From a checkpoint of a small image captioner.
Data: trained on made-up ball-and-stick molecule models, 195000 training examples.
Rows from block 2 of the image encoder of a small image captioner, named by matrix and row number. Rows with one number belong to one neuron. Each number is 500 + 40 x the weight over its row's rms, rounded and kept within 0 to 999. All counts start at 0. Numbers have three digits each.
After each neuron's rows are labels from the 100 images, of 14848, where the neuron reaches its highest value: "responds to" is what is common among them; "peak on" is the class under the peak. Only what is clearly more common there than usual is listed. The data: made-up ball-and-stick molecule models. In brackets: how many of the 100.
# fc1: MLP up (encoder.blocks.2.mlp.fc1.weight, 256x64), inputs 0-63
# fc2: MLP down (encoder.blocks.2.mlp.fc2.weight, 64x256, transposed), outputs 0-63

fc1.63:500500437537500500500500500575449500581576500500531500500500500608500500500500500587500500500500585500452414468445544500456500500556555500415465500531553554460500470500561500437500500500500500
fc2.63:500460553576500500500500567500500493500533486472500500561456500500500520500473500419500500393500558475500442500500500500500514500500565500500500500500500638500540500500520510542642431500472523
responds to: balls and sticks (64)
peak on: stick (35)

fc1.87:500500546443500445500547550535451436561577500500500500452558462460500456459564469419500500531538500428464574500500500554500429431541459500500453548461536500500500500500539500538500556563500500
fc2.87:555500466500500500500500444500500513500500533607500500420535500500470490500500500564535500614500560495500541500500500455500500500510416500500500522539500369500461500481549500431436591500516512
responds to: dark backdrop (100)
peak on: stick (32)

fc1.108:500500443500456439500500543531438500500500546456544500500500500500452500445604546552540500500549500557433437500464500463602442536500550456500455500540560500440500528531545461445539464500500500
fc2.108:500433500500500529500500582500500495500532500443500500539467500500532433500500500447500479404500500440535435500500500500520500500536562500500500500500500627500559500500500543524639428519464554
responds to: red ball (98); balls and sticks (68)
peak on: red ball (45)

fc1.83:500529437500500500456500547557454559543564500472543500581534500500500500500580500558500500500536568540421445451473500500500500500537591500469500500535560570467500500575585500458500500500552500
fc2.83:500450533500500553500500561500500500500522478445500500545448500500514464500500500437500500400500518440511427500500500500500500500500552500500500500500500626500531500500500533541649396517473544
responds to: balls and sticks (79)
peak on: stick (29)

fc1.189:471465500529415446500481500500500500500500571500500432500500522442500500523543545500500468500543438538500500537464368522583463563398500500548530500548500485459500511593500500500500500482452527
fc2.189:497484479470508475500500534500500530519454540447500516529525500500599519500511500514402485473500506518382440500500526582468500512457539500500500464403500555511500505588478459527601473500525452
responds to: red ball (100); space-filling (98)
peak on: red ball (100)

fc1.171:500500554423500500500500500500471414589500500570470500500500531500543475442558500460500500500500500451500551536530563500543437500572420433500423500442568500555500558500500500537500500574500500
fc2.171:500500422500500564500500462500500528546500500526500500424500500500415411500500500542523500607500496479500500500500485491530500500529412500500500558515500381480457500483475593440437526500513565
responds to: dark backdrop (100)
peak on: grey ball (44); stick (40)

fc1.161:500535500555578500500500561500500500500500500500516500500500500674500557500500500534543500411544553500500423500398559500461500500500500434434500500500500500470500500500542500500476500437541500
fc2.161:490500548500500476500500544500500500500518500427500500567446500500500620500500500476500500373500500477500469500486500526500500527500557500500500500500500632500517500468500444532616403536485500
responds to: green ball (100); space-filling (62)
peak on: green ball (100)

fc1.158:500500500500477527408457476500529500533524500500457500500500623610536484586540412500405527500538500500533500500500533500500500500500460532520594459500465500500500545500500576536472500469523529
fc2.158:490490566466500448500500546500492539441500536420509510494500500500504594494500500500419500470500547500428505500500523566469500530460494500500500500402500555530500500545547430547581454482506388
responds to: green ball (100); dark backdrop (89); space-filling (87)
peak on: green ball (99)

fc1.26:500500472500500472450500530585444500539555522438525500613500500564438500500579500552531500500500550541457445500482540500500467500566591500471472529500548543456549500500556500436545500500545500
fc2.26:500443500500500529500500559500500491500527500456500500539460500500538421500500500456500476412500524447519432500500500500500500500500544500500500527500500634500543500500500559537659408512471530
responds to: balls and sticks (73)
peak on: stick (30)

fc1.15:500534467500474500500548500547405569543574500446533500582500500500450500500569525546500500500542532546472472452459530500580457526538567500500459533542550543441547500544552500439539459500500530
fc2.15:500456536500500532500500560500500500500519500442500500532472500500531411500500500444500500404500513466529441500500500500500500500500540500500500515427500626500543500500500546555659440500473551
responds to: balls and sticks (77)
peak on: stick (28)

fc1.109:500500556437500466500570500549430464540562500556500458424500537474500454448566447500500455500500500455500538458500500500566439467544441459500444563442500500500500500449521500556500566500423500
fc2.109:537521461500500514500500444500510534500475500572518479395540500500424453500500500565527521619500563500500526500500492477521500500517391500500500500519500386500441500500500538479431576500522517
responds to: dark backdrop (100); small balls on sticks (70)
peak on: stick (62)

fc1.162:557500611459500500500500538500441432541442454556447500500500500500460500430572500428500500500500525459549560500500500500500444446500406455500460500452500500550459546500500500543500500584500465
fc2.162:571484399500500541500500489500500491533520494533500500400500500500462404500490510517500482595500500459446500500500471500532500500513399500500500558526500381483477500500483565440457536520500566
responds to: dark backdrop (100)
peak on: stick (38)

fc1.64:500500552500454500500546500576500433547500436542500500500555500457500419500544500435500500500500557449500559500500500550500381459542455427463500500500552500500500500500552554500500580582500500
fc2.64:547500461519500509500500455500500518500500500613500500380533500500450462500500500557536500603500549500500535500500480443528500500518408500500500521526500384500450500481558529454469582500500521
responds to: dark backdrop (100); space-filling (61)
peak on: grey ball (26)

fc1.69:468500500589500500580457500500500500418500500500500500500500455404554572500500528530538500500529500500500500500428426564554500524441500406500500542582500500500500500575500500500500468437500426
fc2.69:500490500539500490500483536500500579500430562445500500553500500519506566500500500548416464432500500522485455523500500617500500525500577500500500418488500549588503500538473416500547455527500441
responds to: red ball (99); space-filling (96); yellow ball (92)
peak on: red ball (94)